From a checkpoint of a small encoder-decoder audio transcriber: encoder layers 6, adamw at rate 0.0011.
Rows from block 2 of the audio encoder of a small encoder-decoder audio transcriber, named by matrix and row number. Rows with one number belong to one neuron. Each number is 500 + 50 x the weight over its row's rms, rounded and kept within 0 to 999. All counts start at 0. Numbers have three digits each.
After each neuron's rows are labels from the 100 clips, of 14976, where the neuron reaches its highest value: "loudest band" is the band of the loudest frequency at the time of the peak; "top examples" is what is common among them. Only what is clearly more common there than usual is listed. The data: telephone keypad tones over noise or synthetic speech. In brackets: how many of the 100, against the usual share in percent.
# fc1: second MLP up (encoder.blocks.2.mlp.fc1.weight, 768x256), inputs 0-255
# fc2: second MLP down (encoder.blocks.2.mlp.fc2.weight, 256x768, transposed), outputs 0-255

fc1.362:517562619504429530480459468565558486564482541323589500565576525528373483368419431532483494505489537476589472444497472427626510527482469555585564557570553564470463483501499534507412463524587556607435506413454438468529570494476482492597473475531504527486479584476518469517535475468491496455473456509444516511504433511532523482492355555428500526507472523567581418533495454555528498473524518463416531485467456549428399475479524606421445431464526520543606530540586503451549436471513501504451518482568499494457537472422408503473563483463516444501518505579417507478536499466493499452530614556497504445510480540535477553511490510452553469502542469533444418491426445480413489495486510498515486457460527491402507523503512483357483483465502380509515456461474477552471497562507509
fc2.362:475534443521472556477599581560502488418468508534509534434394518559496464573513516472478460515455499453418520506487479431446428475514415580538529477521478426557571514547466494520557552437455497502547496581547535511519511471501559586529495593460523510512581552516485511443498506531504456457502452516501539558549494564474513467512471564470504521468482513583538589522589405531586440527425493529496402531579642417562613568459440561603506467422562488558532482489509513449475482466512545530481505522473451489509432442529463514551471391461363582568422440490550348495440523464554504533528479447511441509540474482601526533552453547519402505522502374544501437491551553465493476472476520427474464428516488502562533481448508453530568540375507558430517475560464433460591508429484513
loudest band: 1000 to 2000 Hz (56 vs 23.8)
top examples: key "7" (72 vs 26.7); reverberation (64 vs 25.1); number of keys: 7 (30 vs 11.4)

fc1.432:536491589499427572526454530451523553462526540414560532492599416487559485499576571479514502523506457447490394472517480465434430435448463509467502429538435439550441425476479473530508519442443515483419439374453561441540557497435479519421545433475594484611504541492560426547485506509473506437512562470445552559547484468525588497577507545406526515479552486507469478529419429523408529484572493443545536496396427585490543515517476551466530547468461513507483543479521549500500489599500584606516519549500549490561453552423539485575540456463518434413555557565446465546504506473457560509488583591596485434440551526539403415485448441437442478503431507498366468460519470542513548493510491501527514436516355561568507497511515476552445498515597467495461418491472541432513488448526482
fc2.432:494439551545464533468563508417568513551367494448471473527479469462489561496504514437529479538509451503428516504459491516501505472450474481534525508514393478460489568470445412474503513467462572477557478541529439578475520464446494627517443571528488436460517409520492561439528434538464541531544420467479618491558483535433540522575585472561477526433474440580551517575528463520587350494519500498527377558573591403536581509489416526506565598506473518520614552543560441543490454433520556479495525524502464532507480478565488588534443469467415601503523424531505572478417518483490547592548541544609452539498428506555504535439495577536509547553475490511542501537530540556496509480418433474445526532453526482573560549502425480488509495473428606473511481538590429540592477458452446
loudest band: 1000 to 2000 Hz (63 vs 23.8)
top examples: key "0" (93 vs 27.1); first key: 0 (51 vs 6.2)

fc1.542:556461577504510547552572530495495547595521617515541557611602540537568516507427518512512487482475559491528437377474472508454494516454454472517452533461437495453452456491469424446471508453520515463495451427431479348563498579517463482519588452503515487485428534492515463517580495438565531546403505500465549463520441500509655493455507538513528514454519492509392482467423467467532498561467479455439507493547478584497551443460478516546605475577510626602578561558534591570563596565551562537573513508556544486525533544503493497540486525482445523491485492465508484501595574391450421568469503546547543477396484492446420516558494488432564537467492506465408502556543483461447562526537454500509480492512486447450483429445504429447410412565486467446550436440560543462441455507491487
fc2.542:317485433450471511505500482544511418405493371454364427456558495645507432525481493523437518523632521471493587522489508464468479505454471501490517488563488470561452501505504509515532642538470523521474516496537588390448457505479485476511418550500517518472584567449439532517443474567429437464483518514526456583459520438579465512460444543445439499564528525535569493511511467449513421510481481430493469586476508527533490579561495513466450486469464438463438467431518506445527445499457506470492387497455501474495508498490551512467495430489615449554529558555489394512537490535645476429497541532560449510536512512465484482473541474472534458463457498459456557566512533458495508458572554473476559525628490454497544556512562545500491583484477476510491452488377520491468552414648571
loudest band: 4000 to 8000 Hz (40 vs 9.1)
top examples: quiet level (58 vs 28.6); number of keys: 1 (43 vs 11); white noise (42 vs 17.8); pink noise (38 vs 17.2)

fc1.153:529460511454556540570542491528502421606499544619542573563545571528553502591484491523467517474540537514510443465445474525488487536519484511516468512505492546477452532471540449554517435512509350448442423522504406432473442546534478489507554505438587481490453460564530499522490435515542491478440520500496577409587531454481502523386584544489512485432517475468444570413622501440475516537516475604428522488492453524525525463432484507592536392534603535575453452467464459462500611525535494478535520497505565598483505523554426468505511514548494576592493452359608572428524548433453448544420405424499515495572455441516504495460482417472492456474445563398540483451519550437576558540555470538508425407452522444439545448476459476476437478541480575483524523489548574486490506528478544
fc2.153:553457518556461490448537436442518576454510487368493509479485528450477481477499532448543460502436420442448541473556483586446433512438535488460480478482484430493521491460399451469452549533503576483578527517516519611524542394499536552528492480504457531521550505452512513532523528506482498478535408408444527566477534484497488441654504520430509510510556436520520528592448563534425418529491452514569413520504553428484439450541536543468465618468493504465585528547482568538501421512552542502446554529522431496471444511455549532494425514383461505418463502543411520460414433574458539421546535521582544479468547517496445631485545635490466470515459407490498551572473515519448515484416511443472468573465453540594553590579462568559463523441547515497449429533539443500513560424465401
loudest band: 500 to 1000 Hz (61 vs 23.8)
top examples: key "1" (53 vs 26.4); first key: 1 (39 vs 6.1); first key: A (33 vs 5.9)

fc1.650:536530479404514551482519619453469547492476501525496525493531393470531499531520459511434505491511518534599463410456566555455471485492533514450462463426482504536488426487488562563473462448487474423454462407480523379528455603484455430452543507504552432552467560560524457477534624429519497570430607489570404424498525471527562570458433503534558536491494437488445440415421527479470487468517456427417500444589458539544587482534453465515567452520449565474478458537505582529557585586483496496565443532496592481511500516413528524484497505509508430473548583501554489524592549409489501601534519567473469511455487515483480393556466433454521537519528574460413488545528397462514483560577474505535545529561437601446469434438566461527511420579570469551576477488535553460490445507565491
fc2.650:432519419522469431528510450501434488382599380431504412490420517585473493539487515563447565521513505490467601529492469437489536510568460463472510453545586500481508491539482511519492560575490529505514656541504552433449483558590576448540462514429455509497580508459450473537476468496488455528496462532475452592394522510528420484418496506490459423554540595501511533584488530436555573567408479463472540555510571542476421526540632470481413472511490455490423498380493512504534499490518496535509441457496526472494511532493536491500495494555528525533433543481478433453540462588594481340470485505438484499499475496466473584472540503526384429472495479469495504480482505454470520505569510441467516497569569433535481527460555543500529614492445475465399501467372431461453613501594533
loudest band: 4000 to 8000 Hz (41 vs 9.1)
top examples: number of keys: 1 (56 vs 11); white noise (51 vs 17.8); number of keys: 2 (32 vs 10.5)

fc1.401:551531557436487501619461486492548526553537569443512622582610480430479495471598550543485559529535491481485457413457470482492464395440479492495480434535439474515448471489543448515514411470533454513499544466510475517525527578428491518555535486581557522460402558472601447471573473510526470556485525528515567545508512556523604436512526430470453526498494501513501439393521439499453521449531536443546438540426401643458520582539496477549539428582569586568561493494494450483519543557507558542507505529499537461453536492469493486468445463463549473468520441508424534458534518449496450524525522462532621450423497476508436524400453417480485506491417542423420552532492516437519435491530424595533456377531505546443523444535476438427497392497528522448518477474471584484503360574536454
fc2.401:534491535418579520562522422455562499543540561372443626536531484520534524509482516502540533551483492460463491464468447494515492446516482472507524523546486513452471535526538502521541411495549450525511585533543521548503564718519520546557512461567547508411487509463523501490547426482469553499545473565508587519455492505462480446535472460499526492675536540539525540430518501453445460489494532539609424544546458595479431583497548526533534413489522502505548504517446489488508511534545508525456521473453409461377514487492536496466452459528522481458483372457396525440511521459708435507547425356582532424460489488462486560432487546517495473458459519463412522498497562432472473528549391528474433505430541525475511519482442442499538485456482536512455480441543565457462437538510459
loudest band: 4000 to 8000 Hz (43 vs 9.1)
top examples: white noise (53 vs 17.8); number of keys: 7 (28 vs 11.4); last key: B (27 vs 6.3)

fc1.124:526588518335450540501417583513510534473510434578500518517564453432544434466539501506438511498493535512580479477463599492438555488495557534504554486465522472524570427525487595554516485443473469494502550449506514377571475567513482435451553523569498461535461577557584439461485595490495534480464533486559417496536535579406591518489453455548524531432425443499451438463493437523530502515553445441481538478510489527525598540518504472526585490594471584466458538444533476420471461513465486515510478482498581498521449498459505596483497519557625403451582540532537495545510545354487518485484495569484513463493489551471481493548405452515432541536465598457462452513513477504556403501509483535516520500552528524515498369437509387434450366575504495505548480485564539419503391457547547
fc2.124:454510464595536429486520484441470540520530471474479409496395480400510542400526501537533522486481350461446528587525497452558579519484592516589529507503509536519536541453541558449443476559484455527473565470420531593525529488498551462563407536504463495491604468425440535504454577435556483623599450489455435546377430517536495476549479517553547560547505515508577481519490550571502493596492547479537499476523573427428438494500530445389507527411455508444532517460507523532553438502487473499489516496516478500473560561478566499577528518487413527416504541548413510443468441590494512447535482455467463611495520497467527440494616530555509433433518434529484515542478516459434527485470515445530554560474519508519410580519513646529527546402487455513394501529394461544483462546503469
loudest band: 4000 to 8000 Hz (31 vs 9.1)
top examples: quiet level (59 vs 28.6); reverberation (56 vs 25.1); white noise (43 vs 17.8); pink noise (39 vs 17.2)

fc1.510:590484465460412539509439574478434509492556556588554599487495467574578514556448528514511513547466536521483492416392503456495490557530505472540570453549479532489496455559508565526542499474504500514402496475535470393482573530420490469525568400457587436521508543539613437571548477517442557501435543512462404528458522474503476561442582605499516462316478544480504563540455471619557521583618515524494584464439545560480540502467510562533521511520614533554488587429496521484503571493495492505540512527531514491532502499509435502485574507470490538541493401519504464527508458459390477438458444563482484413439396467500454479555478477439446494479502511461470460388390458541498544511552383483455484436435425495464480522485426547473443522481527525526495421451490462510474526506396469
fc2.510:415522532430514373557507556471458534429464351535391433478480446417521463467521485565476594575495561551502493547526487493509553521520452522544543480472552514432586496588481502489473447602457503509510490469479465517492427623499490484570439577489534547490492477506429502421487469506456457506454477567519462463481498558466489482461500465529557461555429561519507492427541523497526538562517492365550584478523543424494496572496589518542493442509418508463416503359382394388472509518481518511475482501492482442549461525476487532496521495517497520481497520502467470616628556550563467474489487465515540567465528459505533559603577494551487520472543503581513481522509597531438467587579528579540580594558606560462389455539547526475476471548536516468491556486480443574459491533570528
loudest band: 1000 to 2000 Hz (51 vs 23.8)
top examples: key "D" (100 vs 26.5); last key: D (43 vs 6.2); first key: D (33 vs 6.2)

fc1.695:501588537473553521579390559449491523488498428492606458499453458350431509458512459501425524491497468465559406477466557492580613585550537443510564505406502573497511486445502507464444480546507447396465498426409449442545474580528477335539498401501550459554417491484490492515513479438507513547488477536541441465584478452510504451495428600536578507516551506530517421414534502527476568575548465468427558484594475579494569539579598498431479488545464599556466510474548490495581447496454502460519479490515573521508507559492471465483492583527627454524541562463535536445497497457506492416370569550419534509490496460457504494480534434529526410478530565416502542481474489415478457575460529547534530469549535529497470526479546501484486426573517482539433520463512553514462439547543489
fc2.695:354542472555490502429512506518530547514497424494504447444417519557500487442439517516481515526495477481410613539483468411505478442431529542501481536447446454508508505443430496525542514518449545490524475539526475561427514420519540535551483572545413457475612544541428599495468579530481473563519418440550510554431540544480451529520542478578491558619475448536628516583557512493598478487484525482546345662528594496482514506524514492523505575551506507498605537540571518522464474462504531492461536507506460498489551479526552513548455456503397489529475496549470466468438431548653523441563490538482394510476453518565490517456531490503480487511455322530509494498482458498480453374449493401515506490494521485556518523482431500436535514350478493496471502508409454482520523475512488
loudest band: 4000 to 8000 Hz (27 vs 9.1)
top examples: number of keys: 2 (33 vs 10.5)

fc1.381:535530546444423511579470508498534509567500517487452641541581455459471447525549539536452489529528503500475464389438485442451434430429477464490469460451408444538429482522492437565545469434497460477509525491550450540511521571431417535540534466609539496446481565511659499467522462544476484581479517477577510571553550545464567445513557458499462489501485456517515503445523446484463484472553502491578417573431399585516547605568467497602603460564604542587587497486481450464468513538489520498509497535460530492486523461462490523442425438439499477527509404479502495476466544437500455572519478491513565469490480500483493455395421434474517548532381473444451537546507513488564421470494462509544470315529515577461547465514470437421520448455535587433553467495490588498534437548518441
fc2.381:500518536486539521561521420544577519542538541428424542540516516519509534474478546540519517544499462438453513459472425450498505435483491493502526510530485491498495523513530472540544434513552459540528562500491526606530557732472524533586491492549504520402522542447536513482530455508456562524537439542497575568434490497439476425517465463513522524686549534536530512431539526473484470536517532536569421587506468579488422571507566509520541424496535495460565487489462512500512521544527512516472513480446396450378499479466509513464451474486515462463479378438397512431518483507770483446534424377522552443485511494484506584436516528534465502461463476478421521540474541429476460522550445497507405492480540520499501526507466457477557492392457502492408508463538554456467416520527493
loudest band: 4000 to 8000 Hz (32 vs 9.1)
top examples: white noise (50 vs 17.8); pink noise (40 vs 17.2)

fc1.398:512535620530458544550441537407461522479505473457516521572550440560585488415511484439522464481434469476437487447564557593492528550492458438518552459491494498459555412499505495445560480476425484586534442424429545471586640513452487477475498478488503561544481515416524437461506542503476496505451498497459521445560454508516548458594545499476490518457487498483465486587360509573447533501575579384549577438450520546515526450489554570420513527491517494481534578488495563489557444562478467575477435465473479381572487540433520524533510572501557456430570475638462522550530542487454462483477547526527514456277557505489479480532438547541471551526524517513364420446476511524441397511490499564503559461551530500482450432493491485422426441502520516511484456467560551526498523461485445
fc2.398:487477504529519526466556463442549459510473573532474508491519596439645470547528514481550473483537449520451553504482501488460465541489440493510423476501378450553409571470467474416520528443449372476547404572512481637471514470474516574424512519531509502504557519510491535504448490524522455525544466454505538585545525510462500469557579499512450573485532438525544575472551450556523423501485527587562415591561550443572554472493389480545562572471538505466615482555423498538445479506488443489496513562454473580489477544588543547513483446430421585460539502496537463471371541491410506577522416380539452564533507508466564445460487521505510495526446394498580524547559508448631486428425522437547538494449480521587534502471479480577504528405469588466513472542467474503566493482520449
loudest band: 1000 to 2000 Hz (52 vs 23.8)
top examples: key "9" (98 vs 27.2); number of keys: 9 (44 vs 11.5); number of keys: 8 (29 vs 11.3)